python train.py --vocab_size=1115 --encoder_norm="batchnorm" --encoder_widths=[96, 144, 208, 320] --text_encoder_activation="quick_gelu" --text_encoder_head_dim=16 --text_encoder_bias="none" --text_encoder_parallel_block=false --init="xavier_uniform" --beta1=0.9 --batch_size=256
Rows from block 5 of the image encoder of a small contrastive image-text model, named by matrix and row number. Rows with one number belong to one channel. Each number is 500 + 25 x the weight over its row's rms, rounded and kept within 0 to 999. All counts start at 0. Numbers have three digits each.
After each channel's rows are labels from the 100 images, of 14848, where the channel reaches its highest value: "strongest on" is what is common among them. Only what is clearly more common there than usual is listed. The data: seven-segment displays showing three digits. In brackets: how many of the 100.
# convs1: grouped (13 groups) 3x3 conv (encoder.blocks.5.convs.1.weight, 208x16x3x3), inputs within the group 0-15, a 3x3 kernel for each
# convs2: expand pointwise conv (encoder.blocks.5.convs.2.weight, 208x208x1x1, transposed), outputs 0-103

convs1.91:502496512473446439494408430493486475486499494505526526518511524513484497520467487511539492492470474500523503492542569480475542512504479525446461504488486518517509513507493490470471488494470499510546494464510517490469494485450479492467519517501511548521484463494504520513480523528515503508505493515500557548487498539504523516472509512497527538493490506482459464498514508476472452480466475501512496493502492508510492482493467503484497
convs2.91:503525486507503535540457472462500492499505496465504481541507526487514475540515492511541510508515514470519487507520464505499499470502535515521516468538490497476486522460580486501473468527523518524536485489532494424494510497501523519504487459495487473447473513552524536514493458508477509469497479499456478481512471
strongest on: the digit 2 (100); third digit: 2 (55); second digit: 2 (40)

convs1.197:499473461521491499522490489540510507499508478491469493541506516507507483488491476469474491494480497518491493543539505526534461474489479507485517481471490478462475530533496511498473475484474505454481500500507509459503483463509469464476487488487527540504540535510506518509542524480514485465464452473521527485535519477497481472513514479566510479513489478480459498482465484481447484536530500526506458486492483501507509460498481430450440
convs2.197:495516492486532463468460502494528481484506504505473505479495455495515494532498500523510523494507482521522515501506498528503547505467526523498539491516560530516508489489489524527492481483579485538483591515518541518515493489490488491495524484433509486484440489504527542494505497478490519475496527519486459503518488
strongest on: the digit 6 (100); third digit: 6 (54); first digit: 6 (37)

convs1.202:507523517488489492484479476511485478498497461497533508490447442512502520545531523496501493495507506453464464483467447506480485563564526499518494498521508496500482493494469489466490537532522522523513485500495466452475489480473514513515491493489511518506509486499548538530501490489495467459558555525513524512492485455517528486496507521485457449542530479521524496496515509481478493492466474498468467540555522493515497506520501515487501
convs2.202:457522482517492492506474464557487471511501485502476513489508503471488483504484469529543493495545513486472490456485543489506481504529490454499537506582500497482498523499503479478469502520545496487528498465506539495495520485447503495469500525469479474522526515481476490509512501511559474513457447492494493522549504
strongest on: the digit 2 (100); third digit: 2 (51); first digit: 2 (41)

convs1.33:495503491499496503499526522506477521491504521489479454481494479502486478497497485527508486513448467505496493532516515499483497467486471522507538520505519498496497506499533515523512504498467517503530478459481494475519459498449492516467551510510482485519493529504522509452504490508505433451505472487481460484524547516516507492434406474442435521481503543490512479515510485534509475504499441513513485538505499513499464514530512515522499
convs2.33:502490498533490478513517495494529496490463484496503471510510525493457539467455500514490501515476471464506468424541522465495515470490513474472475511471451520501487539490501500481484530497459458460508505471519516486482517511468486481517497505506522518526494470522496531454507469478517482505524534560468530525535498
strongest on: the digit 3 (62); dark on pale (40); second digit: 3 (34); third digit: 3 (27)

convs1.81:502499490521528508523512535528541489545521534494487551520500485522516508530521531494473472514471501543508527489470484508475496518520517497508522528533536537511509495456487514480513546549551494468462482462485503502512488524512495504485473452476518486470529461510546526535484509500497488522539544549486500503505518529536527557526496490507491488498505479508525506470490454442466459517523482517517488498460481487530540511532513516502508
convs2.81:518475500526489500502462453498468497488535487442503501501486496509478456541509476537481498540486499509526443471545510494495485466511512492538485496463534476492500494471573486452506493568472487496504476494538502442529513505476491544531524468520497476489491504564516513473500464539492512497523551535512455477487490
strongest on: the digit 5 (100); third digit: 5 (55); second digit: 5 (53)

convs1.37:509450531531499507520509468495547478470518435469515494525477503510478486504536484486437494508481507511509465482492506497491492442432480537518509509504491511518486475518483487493435482509475446491484492522497509451459481481449509464500503500526497524450490493439474493516456419459491461500491504490531508488466457470489507511506507472490521483473497495488491498521477481494490506520475497507478502518500497524517519506500513525510496
convs2.37:527459472499530494521488508493476487541548428508503508478512509484511495486511500511432524501516494488514512476515566463494512511496517502460522482533495483541520465489494524498465507523532488501533523466467527533461537502472514490514531503469554506510506480501499488546519489501440543481497491551477486500536453
strongest on: the digit 6 (100); second digit: 6 (61); first digit: 6 (45)

convs1.45:524507502538485469523540495488527492482503490470471473512525493520484468515518480497512485521469464530513486492501488507483497520501519542532477543491461514488479464541482485504478495522472485516482456525486470535484521508492507501521513494509496517476494493500489454468487504485499492495522524482458515512459533536427468525477437495468470477453427481503478461508455492514469497550497482543500482512527494550484503545500475516480491
convs2.45:488517469524517493514477484529496467514506486507492510519509432491512517482493485523525516489491511489482561494498537477491521520489521495505564537466488547481514516497481529529491508492587472524535597476501592518508513505483484507512522483469488495505500506450497492507502479466491502508475529467463458497522499
strongest on: the digit 6 (88); second digit: 6 (50); first digit: 6 (33)

convs1.65:471468486489528524474496481496464465510486524467531519527500458503431484497549544513492475506481504483505499487508504499523474507435460488492492487484498516532492472455470502502522493497509523514506508515514492478467523512483521459506501483501520506492510532473507510495496462474503509527504476483488519517511522471490475518518507516509541485504451398530516492493419458472491505522491468491436470493532508530518511500472481485501498
convs2.65:492501499505479511472515522527493483507487481487495562460472458507515483479495493520467523514520553497463480527465526521497479564475471532506512499479530516515519452496483457500496509506515457532491495533461497542507527500482508555487535516481522512510524507470495509460438471474526489509515509476539448496486496
strongest on: the digit 7 (94); second digit: 7 (54); third digit: 7 (43); first digit: 1 (36)

convs1.151:492493497505517476523503467495486494478480488452407423501510490502472475477519496518542483483498457494510482512498488501512484512473478500489486492493468477467439495487487489504497436429471507504496498502470502500482489475497496509489519494487486487488496511508520467481511510485516499460483522476479471485495462538501514542497490444483522478510493491493453522530511558506484545528509507528480498518518539539527547520477527498501546
convs2.151:508529463503513513549478448516497508492486499468489459521506522536484534514470478485519502492519508474483465484485508488475503418495514486557522474533535500459490478491533491480473480509487480501547504516550541492569476509444420489462493494512472484465523522506478500477486502488488509528464497536521485511515510
strongest on: the digit 3 (61); second digit: 3 (39); second digit: 8 (28)

convs1.40:514493493475493505469488537484531520481523511501473469532520510483497491453437496516509494474509501443464478474485475496512492481477459522516514471474487497480488503544515445509506463443461486484465445531520469527509526505494556502509538482488506524510498509516486461483523513473516533499476485463476522520468491508512504506441442491502476503527527529531515481521519509491478512547478475525512492514503503504453496505464492556522492
convs2.40:523480480505511528524482487482514531453525486502548530472475527498493475537521507514455526533523491511529461517511491517505516498492556520504486453506452522500495532483491492539515502549464519491485464502518473500514507528502501500509497520536505529492453514527526527456517505510527484464533503520469484495459491
strongest on: the digit 5 (100); dark on pale (50); third digit: 5 (40); second digit: 5 (37)

convs1.39:462454466513490469507508487520536547497528529498496490435459493509486489513521502490470477528477482510525504552559532512507548504526520495506539518511514511501501499511525514520515496528510505450450488504497494549500464492470460514473504515492476517525477532518507531515489466450509450483524542525451502476482546501465491497487444467492471484516521513490516505494513512511518475459476497473484470508488463530525532510524498491472495
convs2.39:529476531494471494486497503535504514525490526503474504502465452528466491467473474509527477482466473487461515486547523483524504536467489491489498551456523539472506487531520454464527494481493447477503529495560536541496520507469473502569513505500476510529507489453474466487509504498504498526496559526523460516520542
strongest on: the digit 5 (62); third digit: 5 (37); third digit: 6 (27)

convs1.96:441448505454484533499530509484522480488508476483496511465479509476457524469489509510494483508500452498489493485519506506520450514485473506514476499506494486502517522505498507503491499486508454459517431505522481530486487532503490537483499536484513535467532511465522473484428509507435522499473533472488525467501500439516472481522487485507489458482496495547484505521467495497457512505489466504456480515463547479523512475518489487519473
convs2.96:539478514467519479493469509535486484483509479444484540505452498484465498475523519512457493484547488519473486447487545471491493529514487491462506483524481497560493506509485510482502516519510519458491480494514454520471505486503498495494510518477525491492523477503478447520446550470484548497497468523493488511486493
strongest on: the digit 6 (56); second digit: 5 (32); third digit: 6 (28); second digit: 6 (27)

convs1.156:487515500505518503505506489503510482496494505501511499501510474532509471510499484499464497508479556480492531506506501500508518506520522468490515431485548474501524521517480526504462513509481500520483517513482517506482475505506476507507481500503455481531421482555453523520508496504522502474487466486444522506453493483490470491530497505492481552511513554476485504435474466459509450484469511492478501467453476458486491456495461464476450
convs2.156:545519520465516472453505504516533500442567492503518547532465488509475488519574510531502472480500487536520508483545524516530520508480494459522538548494490515485495465510503491501513524497495502495473518456520512528489506474474525487537556498489495477482444474510513488509484522481514511505529499536521494498485522
strongest on: decimal point (100); first digit: 3 (26)

convs1.28:521543517498529485468439457507503515508508481508518503535548527489507490515499494487444448506502496519512520466452445503501485510519485543515521531511507530479488448440456461468502502539504500492491530513494527548504538506534529517505516507522491487488481495488488498476509482502521507507493515529515527515519535491511446462484475458514462452508470485488466469496484480504452484523524524485503504467474470515505496528555498504499484
convs2.28:489489520497503442455499501541503505518528492507535557482492444484481496500486477522521468497498476525483531476521522519540495526498487514482494479500475526488482529517480501494561557482502496463491501502488513550483513466502482491520505534490492487553485479449489454503551538507532461515533530515485488491503548
strongest on: the digit 7 (80); third digit: 7 (43); second digit: 7 (38)

convs1.99:478492527493441446503454456469435496477501497489489478512434487518472457496477476502502480485533520487492499524498470503513515499498489464468511466507495481494489517492531517519547495493532480529501481507494454439496460505513484509520470476517504494503494504503480510487435494520467482503430432505529497486502515499502508477491497480480522523478474496516487501527499517525502515519492508533490482537505451451460518500495519456471515
convs2.99:524470540477567425462486493527515500493500481467485507517455480532492518497524479517454507486573481522507516521470485520486508512482502485459525507568505513545493519500502558516467518481523540500456484534530472501502478461494500513485521524515538489517504526483514500520521517507470483505506479496477540516495488
strongest on: the digit 6 (72); third digit: 6 (36); second digit: 6 (33)

convs1.75:513534528493480529495463460504530513504494533455460516512479461493531510479518522511518519502485530500489498489514501492450479512472445476474485525516450485518457506524539494466523512473514491519507501488515526473495485487492513433500502447500508498475478491496479503511489519537501470520517484475512510491487505480500546518492517514489471491504467477506419423483527490492516515499454422494530493471532513525482475510516511512505531
convs2.75:451492491492481514527498525472521510479484474503521540432533510504530487505524500527486517506525512489510460534491495494515427508485508521505505483520523492523512457485503447497485510528517523509528443482466476467527531475517522532479530524502531510482519504501516536503476473492537459449540497466541515498459469
strongest on: the digit 7 (100); second digit: 7 (43); third digit: 7 (37); first digit: 7 (36)

convs1.54:543534522521502484483456476505490523499514506533492461542520528506446484490473539489458482500529503503510513500494521487473494475440474488536514476510486488552512465437460459462499503500511520501513524516496503502485505471501507461506498470502526510513522524489504452508494510496491502497532552497487481477481443502510512518503498506504486500501529523483508465496510462522522489556483533505452505492437482446443452476493504506522515
convs2.54:510497476532470497501510505500514477515516475476500512489519487467486481503469488528499502506480477485515488423503534465501534514519513474475516520510526506513505514478477473464460499526505479450531519453510509499478526555470501499537530490419493515490487456512514484471477477511507484493478481534498473532558501
strongest on: the digit 2 (85); third digit: 2 (47); second digit: 2 (44)

convs1.106:510501426499501492486484511490421444488502493491514523503494448483505493488524506462521561495456522506467474481508539486433501500486480493452463510533518491520536476450492535507489532526519491523514478503479497466449486517525487480449514492493504490510490476498500490511494497501491487459493487501491486525505482539501493512466526564476460499511454453506505458507505493503512500506474449503512513486506529513503483528499469518515516
convs2.106:505471499484456492499506517489529570468520507475490493524486472537514530480510473522462531523481509499488521489538522514500525526481497468491538528502507519469504482484520485493520482509509431546517503456548513507497503466503531508520515475512470488515489521481468486471477498468529515478513504512509507550495513
strongest on: the digit 9 (100); first digit: 9 (61); second digit: 9 (26); third digit: 9 (26)

convs1.47:503466499484484514502535540505535513498511496477446444496464496461468504461504495486459494467470486491506491505520496502489471494467464516523497477506509441458472510517474502492454496437428488486485464518514490536554480458458534503538522511546493504489509482479532495478485434486479491503485509511509530513515493484517512516486530539481502491480508482470487464508462471530482488515482478500494520518508557494522495469492502474508492
convs2.47:467491479513474504496484501525485457463503461503524500454515492427512513523515480548501502524479515506523487475521542493482511505545528501504488500476477508511518519452533506488535509527492466441512507483473486480462526535483497494534488502463514522504490472506528499468471458491509538478523519519460436511549479
strongest on: decimal point (100); the digit 3 (74); second digit: 3 (47); first digit: 3 (31)

convs1.77:503506495521533506475489486504507484513518498467497487497492479497490485482521505483434405510509494489519486474449436501504489503503493497468501495454506511511488511498505513536520445446487541560521498533511479471490502517507502506516519514510505491479472465456501468476483482481517535514479461457480469449475472478475467506527537513509522503479453442498496481476480479479533502503475488493484487503525496493493438496487472502520524
convs2.77:490517495494508462500505522519494497505508480518511549438497493497476510532458480540515487502539487495515500478475522488514482477514515513504456468570502500522482506482463503502448535514513506471507489513474500499522500496456463500459525565442519498515475441449485507488539513527508462493512456513517509518530502
strongest on: the digit 7 (100); second digit: 7 (44); first digit: 7 (43); third digit: 7 (32)

convs1.21:493493470515513470491449471520475463491499474537517509479499490509507503507459464511512513518502513515474465538470459543512470506508493519483568508485553500446549514487446521516459539544487489497481480506474482506470522494547483489526498509540523498469513507487510489486507500502489502518513530507525496494530514482487455483494495500506460493497505517512463496492468487489439462478483485452494492460450447540482477528513468512479495
convs2.21:487529473511500463499495469514504468500493486519494525485511420474495524489466485497545496486470504492489551479532551475481498484502526494495540502465481516473478540493486538492482536501570481510531586484488576516520499510471457493507521496488479483517506508473481458478493498501459512512503513469462481531504519
strongest on: the digit 6 (100); second digit: 6 (50); third digit: 6 (47); first digit: 1 (29)

convs1.150:497543523493496495512502494470484475474453446472438424515484470496480504494519509523489475488498465512506485485514518491506468510476484489496470484500439492487450451448478455453482430394475512544517506502505499507507483508505481504495497507499476489492501491457518465465505459475494510503476521487501486499520491542499529545503503487499508464499473507490493499512512516489493513521498486513494517519514523506520516506505537500512529
convs2.150:518505449515516525530454460481489485494490480468474487535488538534479479525492505490497513517523505465484449483526519498494496411491520509546528482510520485492501477474560504452493478531498491485556504514542520476534499515460451479519500471494481495456506510546502487467469482501461523503483490543509467494505486
strongest on: the digit 3 (100); third digit: 3 (59); second digit: 3 (53)

convs1.131:519531512499477497499503489508526450467498453417461484542526445513534445460504466491504530487467502521495489508514501482465514487456505489460534514487520553529498450454523471511485517529466483474513506481497518501497519481509509500513519514491488474499489515459515522465537515490518510512480481503506483487486524460491511472487473518485484484517511475474478536494493509521528474538529492540518469521537433533500501523513484514519481
convs2.131:486481504500497496506549500508489489497434484514494487473481491526509520511474500506470489496503512497494548570452473512481453537481517548501478465496522549538495505523443478549504521493525526526480484540479492521555501532546499494460482556500506546497483536442521558487535501499478462497520505448522540544488494
strongest on: the digit 4 (67); second digit: 4 (38); first digit: 4 (31)

convs1.166:493504490505515473511527476483490479512510494496522518498502528471494556449539550518505512499499548481503541502514496502513454511520454514500466521478457529493435500501523511496509514498534505504500498485469497478485466515480454504440495554470485498472453508441470521466506510488501494506498524501506506489512508476513491476507498513513492496527497481509474523517458518519435503523462518521437514508432481514482511532471529512456504
convs2.166:500510511508489468483444477529536476510546516463520508490531470494501469559495454513494493503513503514486492537510493491546499501532470558514497478512480486485513504499528511516531500506493489515516489507489489525510498483491500555492510460502492533472499537522479490500551449525519477486518522494475487458521530
strongest on: the digit 1 (77); first digit: 1 (48); second digit: 1 (25)

convs1.7:489495484524521498509533485505475463464441456498543511508488476474534525497526511507507498514517481488515481481459446481494496501527521500464493506488497469459486519504499475533538483535534508490474533536498499488460482457461487492474503540519510515514522528523505494480490502504500540530491481475419403457499469500517483496480501523498498488503494496490518514503512504494509495496514515504516492494465465509510498464435431491515495
convs2.7:492526510512486464486498495506531524496518511511535524479510480505478537512471465511504464492477468498472505454509509503566467469525478491518476475495463527492479516518470495500504547504502466473498486469471513532500502510475463472488506517474495500510514482467465491465508508510597463503501523519474512536530535
strongest on: the digit 0 (100); second digit: 0 (40); first digit: 0 (39); third digit: 0 (37)

convs1.52:520484498496477497488518498518502496492494495503501478512496500515520489507520495481488503507490490521498476492461481488448492482480500494504519475516518464491504481461485491468465486476480494477484491471494482482477483462499524504515493513505512494503506520498513534517513501473508510482501478463477491503479499538477489510505471483526501475517494486508497493512521527505488502486455486521505507513533494442413444446414430448385462
convs2.52:507467549463470452465508535494462480510537550494483515504507492463482486472516484553517473461473495555500519475547522485487512487509472471492461544480481502515479518509481506486483551447489542465463495507511469471467480466498530521540515518479491491503473457496498476483538530512466529526537520536484499484516512
strongest on: the digit 1 (69); third digit: 1 (59); second digit: 3 (27)

convs1.102:507480508476486512482501508524473461531439446508495465474450510484497551471478524473503513486497499491470466485513511477489494467455457541506478525430435511484452538477450519481475532511508472515549478508523510502492507512508517486494525467456513522487502491472499478472488499508491494502506475463503508495474500473450477457465506521499502505509476460508501468526521502511523504507481437506522478486540512483492490515483495523486476
convs2.102:502495528487479494470505487491544499461488492481493510459499504486476521497515484506508477482488440549511471440494498557531526505533497465505513490512533478521473490515530471428480480501474494486470503448494473461464503487506529504514531500452511454493490449533497542497439516486522479500523453528522526506533525
strongest on: decimal point (80); the digit 3 (66); first digit: 3 (42); second digit: 3 (29)

convs1.97:487494479502471474502445410516484486484504488504522503493511474518488418482509465444477516508497502513463506491443499495491483493507505477434468495522505495531512529524512494498494493488490492492493509469529503421492551497503505487506489474507478483513470524490475537514511471485512427488513476500454442494470516493513497497476501515511476511508460512483512502483491514495499506491504495457543524498505501554504488516454483504490485
convs2.97:474506555483532434463468522525502505509499526497497492473534501499499503495474489534491479474530484514496473479485537514533488477495500460509525513573509510500477499544512522508472528451517455496471495480511516458507535521437482457463522494473487480555473496493502524467470472467534465522471470523484477536513522
strongest on: the digit 3 (71); first digit: 3 (37); second digit: 3 (32)

convs1.32:462498533452487481483546527502505518486542548488508483457499525449490498492523511448497524462472507463525523505501518511505527522525526474519539455487510474508511498478511482479532489529535517453484507461493500517570475492486468506499500480489510500513482533530516513490451472499474469508484493508517507500514539496530499468526508447512511446477512498506483478501513504524519484452479516458501496486486496446537538450511499462496494
convs2.32:487481510478487494503531515514519488513473501498496508503557449505493535470471485502510468482472458499488516436502542483518461466510483467478532524487507503471477483530523511426479500486484485460508522430515546496506513510485491487518519505483483490543563477473477495506465476479527496523494500526496511552547554
strongest on: the digit 6 (64); second digit: 6 (35); third digit: 8 (26)

convs1.205:517480510516494512488457500509465529515470512499419472519505495484479481489514478506489508472493516494495527517502490523463486474482490466470508461509496475465467509494499499460503458452500488469522467493520498485498448505495449492502481521491519495452526472460482482475511473512521456510476449502523473495530478485468447476536478478550456479483442494471485525482502522497487490526493507517451493481453505484528505473508478508528455
convs2.205:517523489512522489513431483523506494498499529504465472519486516508504487506483499489527522508495497487473492533516510474506500500436531486523508528468532547486522482504500503545489486496521456509494533528520546512519507528465493507511510485514484531472449511482510543481522475477510473508456575497491466492475481
strongest on: decimal point (77); the digit 3 (75); third digit: 3 (41); second digit: 3 (37)

convs1.3:531539508523495516501490514496542523492494511450449480561529517518475488473437481514530499520494507504478498543539525508485488459423447444440476487513499538536528511528533494469470499461487488492506478504516511513523523550540498495504467467483480501487500537510510501500483453469463503505492482518462496484492528523519541531523499481503500497502502496511511496499488492499489499472449459467499517513506523490517508501501516476477487
convs2.3:526531540488469460476495492473553519510550518496562490481536491506483496507490512518507473488483485548521490457505456527531533494507474499528506504496545502488492457521511455463511512498519511502478503462502491517457483487510515534502521460451512497462494477550480512498482499521520493470547482547543502493509497
strongest on: the digit 0 (100); second digit: 0 (45); third digit: 0 (42); first digit: 0 (28)